config.yaml
train_examples: 97500
crop_scale_min: 0.8
horizontal_flip: false
head_dim: 48
fused_qkv: false
parallel_block: false
optimizer: "soap"
beta2: 0.99
Rows from block 8, named by matrix and row number. Rows with one number belong to one attention dimension. Each number is 128 + 24 x the weight over the matrix's rms, rounded and kept within 0 to 255. All counts start at 0. Numbers have three digits each.
# v: attention value (model.blocks.8.attn.v.weight, 384x384), inputs 231-307
# proj: attention output (model.blocks.8.attn.proj.weight, 384x384, transposed), outputs 231-307
v.233:127126151119104113146123115132149110090127123154125107121118141186111158134119094131086095136122124141075111158131115103133131112123118132088153145105131107155122087143148125093100140149103144087147132162132109133152138091161154106
proj.233:126151104100122155105100169144116169130124131135119153143116118122128150155121140171142143102122115153154115124146138130112124128104120093143119137138173118132072148145145158127162129149130151116132130133117146171080163136129152123
v.234:150123133166136134113087133111152121136087113091172140139138143109096175099134149138151116202100114122111133094147123163084149115120140115119147127109098114151123105137149158118124133142069153085073132170123116107097140119131128117
proj.234:095138145098081127115096153120076160137118123132096115117130146131100126172103114115115143110137125155140120118140084146154097095097122092129130128155120097136163164128150127142121113144121162130129156107112071157111145116111110154
v.235:137088143120121133112151125171157179102105117113115125134146170117175128107118135141152124154125126128149141126120110153149133117141134114153124140079139128138178105098173143133139120149110107130097108148148101131158143117110134193
proj.235:133148122099146104152129081138151084173135098086106131122102140117146100104153116122125189139108109122097114169143142120143136138136103076129182188155151117100132111106141109100120096131152108194163126122123118101110108095119132168
v.236:137074154126141126117090111152119133130127143152159159113165129141143120160156097133135130140154118104157133137139104107119135105133174151117151098105132132149111109135132139146079140124119141155130137122084129111137142114102078136
proj.236:117155144117127104114107125119161131136123141135136153098122142130123136118121123148109099074100145109086127140140192107100136150147107041139135112151107132124146145156083113154116124119120145101132128131116105141100102146173121130
v.237:115110123123143127181089108143133158121096145121116131086093160153139152138169088113128143162139135112135144103155157123111090158109094125144139144160144114097122147136141101089096151135096128155138120139131085129107116138170153137
proj.237:091134106169136109125172148120121097101117122146150151153114135121103127148149150137098115114166175117127139110077125109154127161126163140109115146143102165165132139081139131128167118159147136128100137112128140147156169101142078101
v.238:140088118110130109132135083108117118145144115136163080117154124107116117093184137104128118122111110119122088162130143132120147138114142132157163123120179114082131146097116148096131128115125154136108162135099129138120090139123104126
proj.238:172150129109117154073149143158140105120105157139184150095138115131112123128115122183118141104104146134112155117097139131119138096153145089091141131150117136152128120129106134168102114133149135106153122109113127100105111126119151164
v.239:124116107163140108171148159092116127155108128110124129132077146152086089115121137145134129120150115150116137144150119154107116131122130116082130167160139156106115150147161115080105128115126117122121175124153112159137135160107152168
proj.239:148155140121110153111120121142110097129140128133138106117143108084172161143105156136131123069118134104126148138073131157162129133126102138140094120144156140094126113117127207177164131166117135109136094127102123126129097087139115097
v.240:138079153097107132113108110127099139139157129116095138113130093140124143101131131156107144142122197131160127144134133160120133129133142177137157103112149120122138121121135078115112118123160135161130113097111121146089157145143094148
proj.240:205137125110120117139142131094104083079126157112138152090141137120125117133136147087156123123144124118113148099204126134095143149139126113141144100135116112139157202135156139143108151121108098130178126108094172130122144106182110160
v.241:106148161138119142112121141148143132150133167125126173127137098104131160155119131123144148170084139141097126127128128128150142083166130152153134122099139157122105123083134103125145159144118130148128131128125146091151167106116157096
proj.241:130132127097130134171127133143077127144112112118158116169126132135082122139134136154139124099160123140109127137119147140159138135126104118111124131120127138130134168093167092132155169157152117098131121167153104117111131103110110153
v.242:120134120135106123106085117156124091117173131128142104131181145130117172121122135100110123105138177144134124143124096097137134128132112114115092101123151133128117105107151134128153135131107140090126132167151079150121166155124084135
proj.242:128129095121168144124140125142099169117139093107133145124144210183135093144108137158135129137112119149143124135127126123093143121135134159110181114172144143124141168142150135115137137104114131168158129089166140116155156097132148080
v.243:144156167116136135114163135147121151119158138129158106111143133099137118169105119117166129133136155146112155119105116133092133094122128136139133138095089146136123087165156090122075122112124144094131122111154124141084115118157117139
proj.243:087113119153116166142119176138153143083142080165128120101105099101148083143115169148121122148163084136100116141123156157139149137104147126124151125149140160120142158123110125128127136160151115080159171093132145119135116098140100137
v.244:104117132155160128137137111143072100161123130131140153129147157138110161145138118132082124115127115142108146128126103145152165142138156146105087104136134132160122110153099196107120132128145133108127108126146115139168125135107120087
proj.244:119113129111145148135182123141143150157112138167105119129135118118122176136121137158100166125108141138118095130154117153126112114116097091125128101123063114128106124132128140124152138124136122133129096113136105163155128083119145135
v.245:067111132125117149114115146101120188113151125143165138143127110130154070131125111152141092124110131110132118099104129144106133163148110130089143097141143133153142130153118112117117124111110128117108110185133119128126136126147123170
proj.245:142099147155074085091151098094150068132131121096111138115118116142158102081146142149143145125156147126113138189101100094131168209108112134152135140118172156121149126094105137130089144136123133165126137141129129149139131139138132125
v.246:140137153087112118116139194172102158132117133163139182134117138126141103121086163120149170089131094121077146150114148167130075101119160153139124123062149157147126128141163087113183110170146186123100154164140113156146142115107142134
proj.246:166122121128137101153146145143145146134127066130133130136124134126133138124130124080101120105140144086150143148156117105114193148133143152103128160131126089122140150115123126109123094135133145150128152144088138115140126106140048152
v.247:113130155152106114134157162178147130157101104125114119171114145164151133104081159160131133145088095115134133106084143129093175174134122154167117152119128144124116116151143109127105134148148115180136118141101145125132149158099129104
proj.247:109155146085139097139103155099131108134116111144132137113143121105139130121115122129152129108139151163126132122186129097136122112167157124164119069110137136177104099120128144152102117141130136103130158107092148134112133121100146144
v.248:122087146152071101154132148122115125178086119120150110125106087171128157126156105145111111140145158158118142140128108106116070108138127126112097124152089109093126127115105151139141129145124170067139164140106123156142164090103117138
proj.248:118136095154122114166103130108106094148137124108150112099125127112132147114124146109080155122123116139147136098149181090149157127132129146149130118129142094149132132119144122106130110141132092117100092089127160139115120143128155154
v.249:081121137150150141109109109149092125162095133124123134142136080109139149145117115150150107091166120138155131082128110140107115137128104086158134124157147153127116121136172140140117127159114152129134094122104120109138124177129119114
proj.249:142147128109138110145171124129158151140140111164130165132117166073114133129164114104159135140113139108123109172109081123112129164155151148113112143120116130113127173133122183128138102113101061125115147080135140150108108097112149169
v.250:118108103129101130147123113189139168125091161128139102135109099119109099119120068106168109106162148130115143089166119141105121111147107111084127126139094138127121150132127111096170167138130163157139152109116179108119153129108132092
proj.250:164095151136132148205134126135135088106160138085102132091104154138110087125100143142122145149168134130052122165102138110112143141122142125115139104112126122140144123113160123128117068100135121116112109146163139129073134119145115118
v.251:144109124154140137134087135159127100164136131159109118130182127143164138124135141113102157121083106142128118125139079123127088092093150153127130142092127162131093125135154122126140117115112168162134128160118106127133140119157154137
proj.251:125146121113170125093108113136137149101070122106132146093111135081114165147135084127119128120132108103140113161152162121119100085139111131130156159140110105122140141118115154130126176118099150128143156106109151139157147131136124149
v.252:126161113124159155137153145114146131150198082127146097135144108124138138123119145126147172143121109107169148126141113150076096139070082145140156135092124113153114128135157088064139128133114111130148132111141134129164092139116162131
proj.252:127165117175085131117137117083101163117089112110127099147090146127155143119139137107147133116114105142132143141084126153182111135146111113151147135135113109123116164160143137163157170187103135138154208141071119101139112142127132162
v.253:098101128092140098096104154098132110131122093134146114131160135101141142139094156149152096124200126138110167139136108140120118115155152087148101115163167139146102134125101107135118120101105105146110164109093110117093092096186120113
proj.253:091148116136125124163108117168100123124125147140158140122132125126098137126113151106136150142109119161148098172169140129109146111115121153125135145125176144077131115148120095100116119106148172096132175111110127142106129140104125128
v.254:138113119156158134091129135119119156158141120122108128130159155116161149141124144120122131127125156124126141136154127119095107110123125129127105162108164111123124122123131104103102161119133093078157114130158139123134166164102100131
proj.254:147142143127136135109105105149106121158136145134113161102154137080202122182129108099112081134105121093115133153101141135185117132143119129124149102119090095120144147106118149119140145129154135126145193088078190123137082101190108106
v.255:152098182158166155113137143171142106136106153156135099104142109140120132160143172066088117182100119099155137134078141135124129110100159120135143120081112149127103115126116161121147154144081125073120136148118096113141143144150118154
proj.255:089128149123126127138135123126101115129118113121139148097137150095147122131133103126126116101143109142100161152141125149160091125103155113109120128147105110137165126128137157117115096121180162115148164159097121148129153127140105112
v.256:086139135105129114102150153120148141131116152113148147156140125105169082123091102119161136104118113111112109125149150125150129163175134172125105133103134089156064122116157130088145099143092149130131165094152152096154121106134123109
proj.256:185122175104147109093129090147117103100132100124129108142144163118130156151106141138159144120114154181100142145111101170169114110118084109147109126125154116157136122140085112099102117098106146140159114124074104125108136127127146130
v.257:156121119149099128144159078070153126114136096110129148115061150120153077132127101117102123105133145118123126145134161117159116084120109134149113130130083111130120151128083105112099121072084108138082151153082140110086108093154110114
proj.257:086107115084096160111163140121118084142114156139154105102131143138087145122101130127152100121124099160125127119169101110094173113134135099119105152106127111141130158108122122120093175081163137136097109132133089090126140144089137133
v.258:125128116085106117101125165101108136123073128089094125110120148149120072108117110098103102116158143124139102081149154137130090149160114146128170147074134147145107102120063135106139127125088132158101114109065149151097158148106096151
proj.258:077134150114128085165092106140135111168160173115131146143139125107139184141172092123109157151153182187085138126095124129128150095114157128126124147135178090148108104143158129119127127093116134146116098082152107140156156109117130141
v.259:082098165101148144109155172111155083080178141100118122117118143125132140129138193124161138081115114122173091105104112131115135082134137138139124095127139144135155116109142122146096124141135124132164146106171144140126143176118120119
proj.259:177161133129110146135142181129129147118147162152113134125149142108151092105099132107131101103118121154117104140070130123180121123113078155123144125130115118147125163117107118110195144139099093166161103143101110141135081117103104132
v.260:147147167118112110114121096129144131138145097110112098104096121070152161122155131116147135159074177112129136141120178139173124134126121140129124116123123116142122152152170132168163116138121144146122151122154134112166113093114135132
proj.260:146111103156146137147139138133091156170139111138138100121140076127118124109153118111073117109124093172097110090124117112136156128144123098128159135155093152166144136160169138100100179120138181123141137178100107166118176114115133121
v.261:121142120101156152152115123158097131100181157162127133132101155072137130090120113107128162104109145152141103111117097123138120142104120111123147100121135131140127133137091127093180103092139137117141126114104100133119164100115160141
proj.261:166098136134093128096126157109112166106106163083133134130100131155083160132140090089104098124163144096119124115143162114100114159115133116140113129134152148132100138153145063114134145171165123115144141122128139147136107102145134124
v.262:125140123134133096113131139134115140110117081116158111189147099123144118129099124105125149100137095114102132133133173159116132136115127089126150144108085144143102158140144089118109108087143150099146131106088173101142105118126130116
proj.262:130141098126111081148103116138151101131122104136104177125144132139069118133127143136125147159169184132131137135117089124124133133066140163134140114121135098101114154093104135110129122135146174130117158174112098140120125148088093136
v.263:151177179120168146130130152154134111135152146166145126175135131147149121117129118096099160122147149122138123134068096132138169096146089104186080076144143107120137104121121156109111140163149115160146126157112165120081108080111126112
proj.263:094095164132114163103127106131126140119102111099145145168104133160092100121136083171135140121150088135102098088148127133098125137093125131109105130104157112097136156106110079194108118121118132085106142118163091115194095136121162116
v.264:148143140089124168068138147155091165161169124099103141155132115146092104139123159129139103155123140154111130084117137130161102121131117125132140146152120103116099166103177130133143151081083131145125113107127119105081147136130166094
proj.264:139130156098127151150092129118117118106164121098177124115117142140124137103154147108174168132122105163086164164126109096098152150131126199152119135117150145146114131130111133136137128199185109143122129164097123102171174090144091129
v.265:152115133143101124120147066105117157125131140131120104124103078131113131158146134122147161155103141126094119140173101147146150108122103110093138128103098149132130173122149132134139133156168116171152161112116145137118147130071144154
proj.265:178107111098093155171098169141139123150160108134137124149106087133129154116132136161135167113102124120166147126131162102135130150098149119148136094141143143158173153137167158141155139119139138077122130115149156136096146096179151134
v.266:090103154163113167173184145084106128120094135107149109129129167148137155137108161147127105142127117121136136096115145162118150116116150144135148118161114114110122085129140121147128134155103155120106163144091127151128162100111108139
proj.266:162078089129158117175128127113140125144142131148129140105146126081147135117116116104165188144103138145163126114106110106143160115107129087119109126134132172148148151160139137107124100132165097117116107110111139156137111138146148087
v.267:122105126092135108126119130135125102123171108136161096165137097113126169096106130150156147087106078113094113108096115158164110149105086107114123089123129122125133147118108126121130123119145150118118127110080155132133119115179115075
proj.267:129170131132110149102142123187177151155096149145121137134077164127110151126105127156124133168135108119128138119158109122100113129136099134106137162164151153145127117138140154156114115154106121100125142118158087144124119122088132128
v.268:148159128161135106137143075121152109099133136188138117113109118104137141157128135136135123163109141173120100147169129135140138113138083152147082127152116118088102154158115116126153099100122098104105135141145148133142109123144123144
proj.268:117112122115139133116170132164136146103143144130116122124081141129102119169131131141101131096112117063101116142147123122097110133125122102171143173110164120156162125146123154103111138104104099085149111111131086077106115152083146143
v.269:094134080126104151174137066096142109121078143150147115174107125131149160152137117122091116127169127130128129111132114104093126134108160119109134168156102131141150135134157096074140125138141094120168085120136127133084135138111105095
proj.269:128125170112088115107144154119138142111150102092121123141127194145148121110127128140172147137066145088108099133141148168135074120141106155112142095108134145077158133122196090118114066111153113123112117135149159141121139137159153124
v.270:137159160156127097127084106142097137149162112108141149105106136128148157149127145123156127120137154131137145124072175172154126149133110113075083126127095148091188117134096196132124145133136116086127175159139122133157154116182111169
proj.270:095094133145105126120141102126131152112112127091140148140164081128149111095138132136084098175114106118128092145085148121133084107135145146151163078157106144131135116142099145089102146188122129157144124139168113127161138154062125104
v.271:151112177171110113161144140115125111133177150104101122133140096159113076126106107121104121126139135100132090137138119107132158086157137161108149107111151126094127100114102116111111147119074152141126102119110104125100139152096130158
proj.271:143139123137141106145123113106113112116129151164127152093080073095094125176128130148118140125151150136136116111117099119113127134130118115140123154147158131141100127116134131092148127167138150126097130173158145094117139098135130113
v.272:120143150152109083134089158093134096132093124155133125150113151124141110140130107159111128120133140112157192124181107098080121110139131118122120098102146144116110108134122137077155103093127141125110103158123136154122181134150097146
proj.272:097076126125120094123147092095173127125140120099134136134139152118158193084150133095114105180152164158083146144153166119114109139127148061122135130141106121145087121138097151101118120061168150110121154114155137119122132131113113127
v.273:082158144121145125152145165120128088126151120106124128149134111137149098103103172162138144129155095106137129113110157147144163112164123103169127148131104144157112133103142168073124107158164149134156117085159147154145132162157143116
proj.273:162155125147150112098110120106129138152120142111136139160133123139135150082109151094124115119144142152142157086092128126141122127148145155102105147105110133116134109149118131198170119115103110116124093131119140134157082132138134099
v.274:150131073109167148122123138151136144136178092152105121113116124126113124113105139117154152104129165100160126143097120142142153168096146101108087150075201130148174099098125116135109139096160120135143116107141092133146145156157115125
proj.274:081114164127128145074116096158137127134114141097128149147133121105166138110149162074067136159111103132132099157168156133108137131151113102131127137129118147113110154149090123145092140111113131084130140102091131095107115073075129131
v.275:174122155140100144124122169111123139114122132096089113125095090097153132146160121140085141111155084159113124106168142116109152128133098099121148097121124151092118142135143150113138112083110077117125166122091143141135133128085113162
proj.275:109122142125100094106150131140128128090134140120081139127147143135123131127132159132157130162130134147120117123133116104172134090073095145152140135186119104149126126152130126134156122116133146128153148113182085089128128135106169106
v.276:111129125109123123136147116090141099141128130134165150152117108152102112121117101135154172139115162098120152136114103148137093103121125148194135141103105130137120114139136161101131153111142155143105145122153114126131172144121147137
proj.276:088101132097131094117154107153145142105134131103140115115123135113140170098131119118118122162115123155121131113132135099137111114120151129108102144121150101127119144122118132116132115152144136128121075163131158107121138124136093122
v.277:111132139137102154142107113160115133109161129132122151095151130098156126132162107115176116138111083075132128115125122167120098137139127144124165119149100126138128153119100133109156126134108137123124113082169117136162097098092161127
proj.277:132138143132140142069148096100113145152149153095139101139135150167132181124139144120081156129105137147110142119096108071151150097151145166144084118139099165132113126155110117112144148130139113133120160100125114141150124134168114096
v.278:156066137112112130129139145140116108172181112155101130119136130154121125137120131126111135103068121131118132101119119089098098128096150127149138127115156126124125197108172116120166154126149147116140123129148124166140134120109154165
proj.278:190121094128146116115074103146121171085148131101124107163142151119195122110120149088132146109136102132183148086145142153131126129154098124092126105151109109155166167087123141133143099183133127141124156075145151122088130158160137156
v.279:091092107138126136110123112118082115139110153069080125142156129098141133121126112137145126099128131142125115076168140134144137132112087129129152180125161143124099128095156146101117089121098095136147149132146116124137085144095135128
proj.279:154122100104115141135101130135081141158107110148140093113119151140141094165148085154100081130114131091137117184074139138152136130114127108115120111113111103102127092128118111124143160131086099152118120137136143138150102151168122093
v.280:120139140143135111143094115139094131187100143113130110123130124139158111127158115158160123097145139119137120132090113097109139150119151114113137116107171148096115090118127153118143118180115125104139133126101128133129061195117143126
proj.280:128116149096122140152064128098125122138144096131124131129148094111115140149131099151091134136080142143133111131101154101108054121141145158175140135125125103123137141130126102110137105164138128099136153142128143143106132124126123126
v.281:122120136156160150154081142128124086154148112145096141110162110112088149120176122130098155131107155166166120136134195138118113122120122159120063133124119166122137147119147161110106111140122111137124088107087153109095121121096124136
proj.281:136155156146125122117159143136134124164140127106154178131141122113141118154127113124130098135133089120147139133172100194129080129091135093135135068108100154131154129110097145152121144118151151132156147124118085114144084119156149155
v.282:135153149153086129110088163147137149141114123133154220107091131132087147125132110120103143175159124100111190145127174114085108155166102119100148116134077141145162084139143159127104119103199117155101079071109138085138148140092109121
proj.282:131130117151108090141148119126130120133105134154128121167160119101140220105128155109074131167129162127131130141137106094136095125095148144168147099086110127113078062131131146164123155100130137125160129144192129134108087115150161123
v.283:125105139145135110075187098128116122152156128114132161119101146120132166114158136133133062140168148156133109100097132167148124134110094089119139144145132111112130135115116147172136136133174088091116126162102135172161180200125130141
proj.283:168135152110117097154108122173107127155136156125135148134156144106129156172146143138176129139110123100092100153116169102138134138166176152096118124119101142113170088128084136152146105134146088154125143131148151114137106079109117098
v.284:150113135143124126147180181102130148146102157143139138136120121161142100089140149172122123143118125038137138148159132110169132174130147133114162156161131105096132110154137135120176155133098125155134097156130116149123110105139125147
proj.284:090134128121135121136152115137108119097154127128121132110115115137111184127128148130192140142110139149120115127139128150088157109099142158099141185181173130103164127124138103149128125133151120136107092140110132111145187112139123138
v.285:116106146098152117096129103138098106173147149136168093142136133159129092136103145119082126145132139130125110166131115140139158103104130117140113104117134161167163147151104155171131140159131146180115133133113156116097129129121110117
proj.285:130086150131139138128128110135121102158168158100096125126113127136152163145148104105138123088098130122157138123098167122162129152135126109098128118152136121127121116143118101129100123140148128149148128150180118097134146120124153159
v.286:128150130111141084129119144117105162143142146130125139088158108105150128132122138176112131117128127152133162151096127131087111131160116164113111128104128138104149144104144122092139126156136149120142172124117120096154099146158118127
proj.286:144103122171090122141139110164129163109111115128166106099138133109119122128130138106126110111163118095141098101112147123176126144124144115135173119130123143151143142120137158123131128142143086110191115150134146147084129119149140144
v.287:130160118161141107119093106135100107161155111124114149127165102124129128147126136137145140131094115108133101118126083114136155122097119116104076085138156129151142111113113133139132128129150124114101104107148115106123076116122127138
proj.287:147153122115104141117108147134136143080119149137145098153121139140125093135157174132100174083131146087135162169102118149126094116158116118123142132160097110094143135154142117114131144099094114091161112125119142111115111134140162165
v.288:106136139149138142114118139148133108147128122126095126134135117107098152129131148104169134081135131113141141129112122127144069113173097106150160141106119138129165145147110106126137112098100140128086117095145126108156190128150152161
proj.288:131149141143120149098126143138138116139118120132141120120104120140146110106097146150106155152123116137115132082117130097150154120133127153108110113121108133157142114141116104106140093140132132120122135122085115139138105126132150218
v.289:107104094114132142131105124143103114119199124119166124079125094142149109107179154096096134126143145135171104097122135106134124113185103160114162139173116131122110128147131159087134153101113112104128171109145110125118154152103159139
proj.289:103116152139142108110153149146135141087126163144119119102141100138126143129123139118087136091145123143107128157125123150121100118130137138105158144148095151156110112182119136151128125145113123141148113104124170144178144108110113118
v.290:091107092079153097099142171139113155120120116147126099163146125105114111086132100153157146100111146083121129142092190064104138112158147125147135147138120127096111081128095119119096134125154107122107142146105113101108128139161163128
proj.290:138089167174139116098145112154125111120126134123143105116131143131127151087097126147149149127114154133119173113148125156140110138149159132118117136157106132167165140151151115100131117161104126146145155131125155160145146123134092149
v.291:109141118152123133133146109152157114133111150142153166162144162147119139108117099141110094142122131105146128109116094131106114124126143121148111103086098113145128111073114118139081123111122133145139129140114107152133138114171130090
proj.291:108155103125136099101111118140088139121109167172122126134124089156134139142149137076119117143166129103148123139129147126184137110163139108113119110132119136151117158126140109110119150164140159114170138114146120150122130034127134112
v.292:134134154159134094165139142120126112144137135097118125130131097144154125113150145148143126108095096145131121113106134094138123112093120120110162117068151115115124135124127148113126128151138116118165131164125076149148096137139106143
proj.292:122068132160153136116117146139130133105101126119111114148135106115163110179069161159115136131137115096162118154130111193107120118136124131116103122154144140115105119116123122126118183106143100096112121101119113171173102146161107108
v.293:130105100102101117171154089118091108110156149117156097156152118104090136128131138091078109087139143110141117141123091141144144057142127101129145160164144202117128127117159134129133120112106128133107130138142101131139135170072124099
proj.293:133137107130157138133133173118148152126136100089129167102158117143144162100160129101107074106105094167130121119120098119146137139143152105105173076170110131170164163122112114125123116148137131135150154135109140121122125110119118121
v.294:146135121109082133142092090106141082131076153131096133136163135119129112144135120174120136143138141128052160163107120140072126145113116124087121113103129115121159144129173092124141096086151152161117144086134126147144111113159097092
proj.294:167162141132124149122115131159109128121137100116162179149123120137154156117139135118130111159142147147152113130160115137137124132115077112184145103163076119153108132141073132131073135147119124127119106146159097124100130093124176107
v.295:088156130095136119148124118127126128114136145142158123159122123117147134177145165118122152092113155098126093118137109169143137132127146136127159127135143111112161092137133126113134136104146145120172115153130119105093135180131121093
proj.295:178110110131135118146113123145160111096100140144106157136138119146123105108086131111125117161129108158059156116137152113114152117153138171119121127094128119118143109119123126129155150114121144157128139128122182143094139115100116081
v.296:128115125139137096126124168140106153084166107118116123126102124146104189146159173128170122095129082160121145169133127066127148102120139109111150112142150119132117110121125118113138131136084116144100089120116124111114125120132145100
proj.296:111153152142141155122126137119125117171104130137129149066103088182149092127107098145129145115114121125166117117135113176106109168139115107155135115131114109134097087110107129129087164116116168136148142125132114134149096141143073166
v.297:128147105119161130124124137154079162155146120140123153155109160147175112094116139135129097095125131147141088090129161111146130157128120123112117138183121109132123143113184119104128173133090160112140140146103132135099099145117138120
proj.297:153155159146135098149109118083120153112112140099113144134135121080137129124111171157082104129117155118128169142094089164143123141115079131159146119124121140080131149121128110137154170091134103123189075125135109145142138120147106138
v.298:163135109118123127136095135146125095141130123117082122165118133131118108143102160146093102137158127174119134167133148129108104126115155117105159112124151141142114121167169137138104135139126150112125082176151129064113125119105111139
proj.298:121129136164155125108093109128103118101117136131129142107100090132130114120106143152131080125089065143118115129149118125099149116151122123129126107149126089149131144109114161120117146141163102119128191147115152134086090155140088149
v.299:157135107120078151112133155153139146084098089098068110115097103111143166144122164122122101140102098147088137155154091167157120094111118144126143180155152161123129114115176139123132177098135155116098112172090148112151151115098113147
proj.299:135124123136127133164116141124121124122105117111166159126136134119109123148116117152115123116126150127163099118102142124076118135142134137164157124126155093167144115116111139093143146186162090116155108116167146135083141074137144135
v.300:081123131096106137157103121051146094120121168120091116134130113129141149171115072144090126124161156113091098137127114090167127145122111151131168156103108165137087120138143121123115097108144149103127102124128129120133107103119124119
proj.300:169159100118130156136135134122151136095146102122136159111149142130090146122112087132136128151161058114167132094138167132138130120133171161122132101140142116083106149134144137145104153112125112120170079146117154157058119090124165131
v.301:138103161157130169153098104165128131159178117163091147148146132132126144096127101128145117126130133118130159125091170107113162148133120135112135134160086161181092161134126103143126131106125126127098084108096148095132085100108104112
proj.301:116168115146161124120141149119118118114106098149141098152111140075108137116144160093099155118142145097140099119163096139162122158091094120139103143129157115093131117113138129141142091163143144172120098159109165107127139107091094123
v.302:137121157116148110165138156099135066133098129109142178148118120141089149181089149140151112169094146157125131135128075135120135174157159162118125122147097072123175129120144142125157126130136138121104126123141139167152132138143114089
proj.302:123161114133146110107101143077072094109114128115113132128123103170160103117126112127111121183167092129118151164132113140082125092091163132126090153150104121143119118133094130113120150097127146124122138130132145138100113112127176122
v.303:117155139178133103116101118145102150118184107167083140133110102120129111181142160089125094157101115110122088094142098147167148111137183153127083168165137146100097146166144169124175117117141148106115143112153120125121129158134142124
proj.303:157148156133098149132103139131121156090136147121112143120127147173145158102084119186174116119116148108116127134107176105130123158138158105090144113164119140147131138169122111140164129145149154136127110123119183112127105177120122155
v.304:118110124102153126112137143111108127149132133139111165120091118109162125125156103104109123137114125137184150121147117119129113122142149121105115146158141125134140127121153087138124130124127130127139145103119169110127139115075125141
proj.304:106175118128118120120098143113139136154120123120106121134127124136153146098140128112119109088152103152108155124112106128135130122120137105113116141166143121114135110124120106125132091095125145128092161097141127123139113091121125115
v.305:104162070163117110126104090132132145097099101153110059134112123143108089142124129124143115142169094120142111108124102142144160133124111077131123144118138134121166111096127097162122115148108121111154107145113120174124142136143147157
proj.305:137138122109141098134154143135109147108153113147117138169098092155145147077122083140123111106119130102142108092176171163133085085118105143149127125160090099148136175137142146135104178122094137131129131097136103139115134102193164153
v.306:163130133134129081120128121122156100122129156154108132137113137094162142128135153106161103155101136187126138157125112143150150136086086124143165149087083138107148135130135106095131113155142099129130171139121135157127152137094151109
proj.306:097124124121087119140099150112158158147097128134133147140077124127139106116205134117137122121140116075117116125110107149164138121118135145125118149116133095128104148127125138167149123140144127140122119153124138175128143099145162131
v.307:062095092126089145130102140132134173106108099099115107157171157143152116107123141111130094091103089108144162138152133098171117131110117088097166112097091132138187129155104131133119155111139152150077108106126137110118122119130132093
proj.307:099135123140141148156137167149110112130103134144121161136168118121139132110115140175129128155140117153187134140119148140133108170118124097156112133112140128150141102081138109080129133215166119134129101125141086150151098110076133105
v.308:138157121181108154130121129115106119102105154129097111128145105153116141108172125146111157118121124114096137087124140101136134165085106151143113111064115086147141131134107112153094160156150158125191144126132100106099183100153132118
proj.308:166113122116111137103160172185149163142133149123143130115154156133159138178055127153117123152136142091121075123112115150115124107172135153129109136087122112129147162148153142147093141107124107111136126094121157136109116159150120119
v.309:133162097100107142144146159116126167150147178101147123119122127126130149151122147156113087180131094110162135122133116125128152152125139121096100113167121137094133163142143124147087099120123140125128124114126158132166149110142146137
proj.309:160145155088161101123128088137091112131109143121143172107141090180178134141128139114123113115072136119147114124117135158105135097091145124155122119140116133111127159065096145110118145158129120157123151134133091110084153125168117151
v.310:116122117141120139149127143136147107118136120162145188129101177124146085188143150157118140112132099113145128139154110112137113144118095150132109089129131129087127130152141129114128166136161116148126147140152148109147171144160139139
proj.310:127121113120133138127137115199159136123126113131105122119099147155095125117102130134133132129102110146120141169092162105138114139129147138138118135166141120108107103113125164078132118116100123148134175110116116170172139135104114107
v.311:129115126137143118126196137089116138094157130042128133139135128125145114089089105121119108105077141127122138119109146172123138109135115117156113135092167137112142143118137151102094120124113051155138134136089090103130123114130165138
proj.311:111123103160143165121095134094082137132133179163136147149124141084094100106133113117105124139130125142114147137112122097161140160151145128088127134125116108121127097115134134129163154137119166127138188126118171122155116135151092137
v.312:153134130153119139102111160127143156110152076112128107115119114125120159091093131147145145134104149116094129126100142164103112105136144118087133151119179093116127173130115131146129127133172120101125118130148119150112118145138177136
proj.312:135122150102116153127136164135120098156093139103131067105104134130143120134109119116138168123106119109085109124122143140130126139161121106128120156075140123122179127104108122131126145109104152155102145132122130111144105119168096138
v.313:136113124123138117111165119108121113139095126134107133103142128118112144124104132106122146116110070168140114112148133137155117185125127144137132107144151105105175121132104163150124134145088100150088105138112118151088122079094170089
proj.313:112110132100106115132118127146143128114120097082110117147112110120114119139121163135128148086110146088158127171082155137115140102140122128134157155159133154140118141142156128137162147117096145104143137112126132202133151192210106164
v.314:123147144096161119131132145111083128163110158163099118131078099117135122106135103150105173119079112133148165167130124172152115115122113207130133135168085144153150143089177117094172083108171149145140151160093124116086174105120109157
proj.314:138131132133101092095104134175136126052127134103155088155161159116090098144163137157161132149160100087122115108130102065089125125117114131146120139084147134099133151117126121093097166134139122131137107119138170122130130135161136129
v.315:143112122130130189128142152159133115141108116131171119117143101158169171161111103126123119139144113126152134119142130172128103127110131146120125077137137120132146153129110149125156149141137163135162139138161126120119107140137121119
proj.315:137102113114083129120122150126126123117121133111136086157158103137149159128137172111136122145086113170134123128137087121114169116135143112138127156096120089112133140106142125129119125099086131156126121113130137108135109083126113128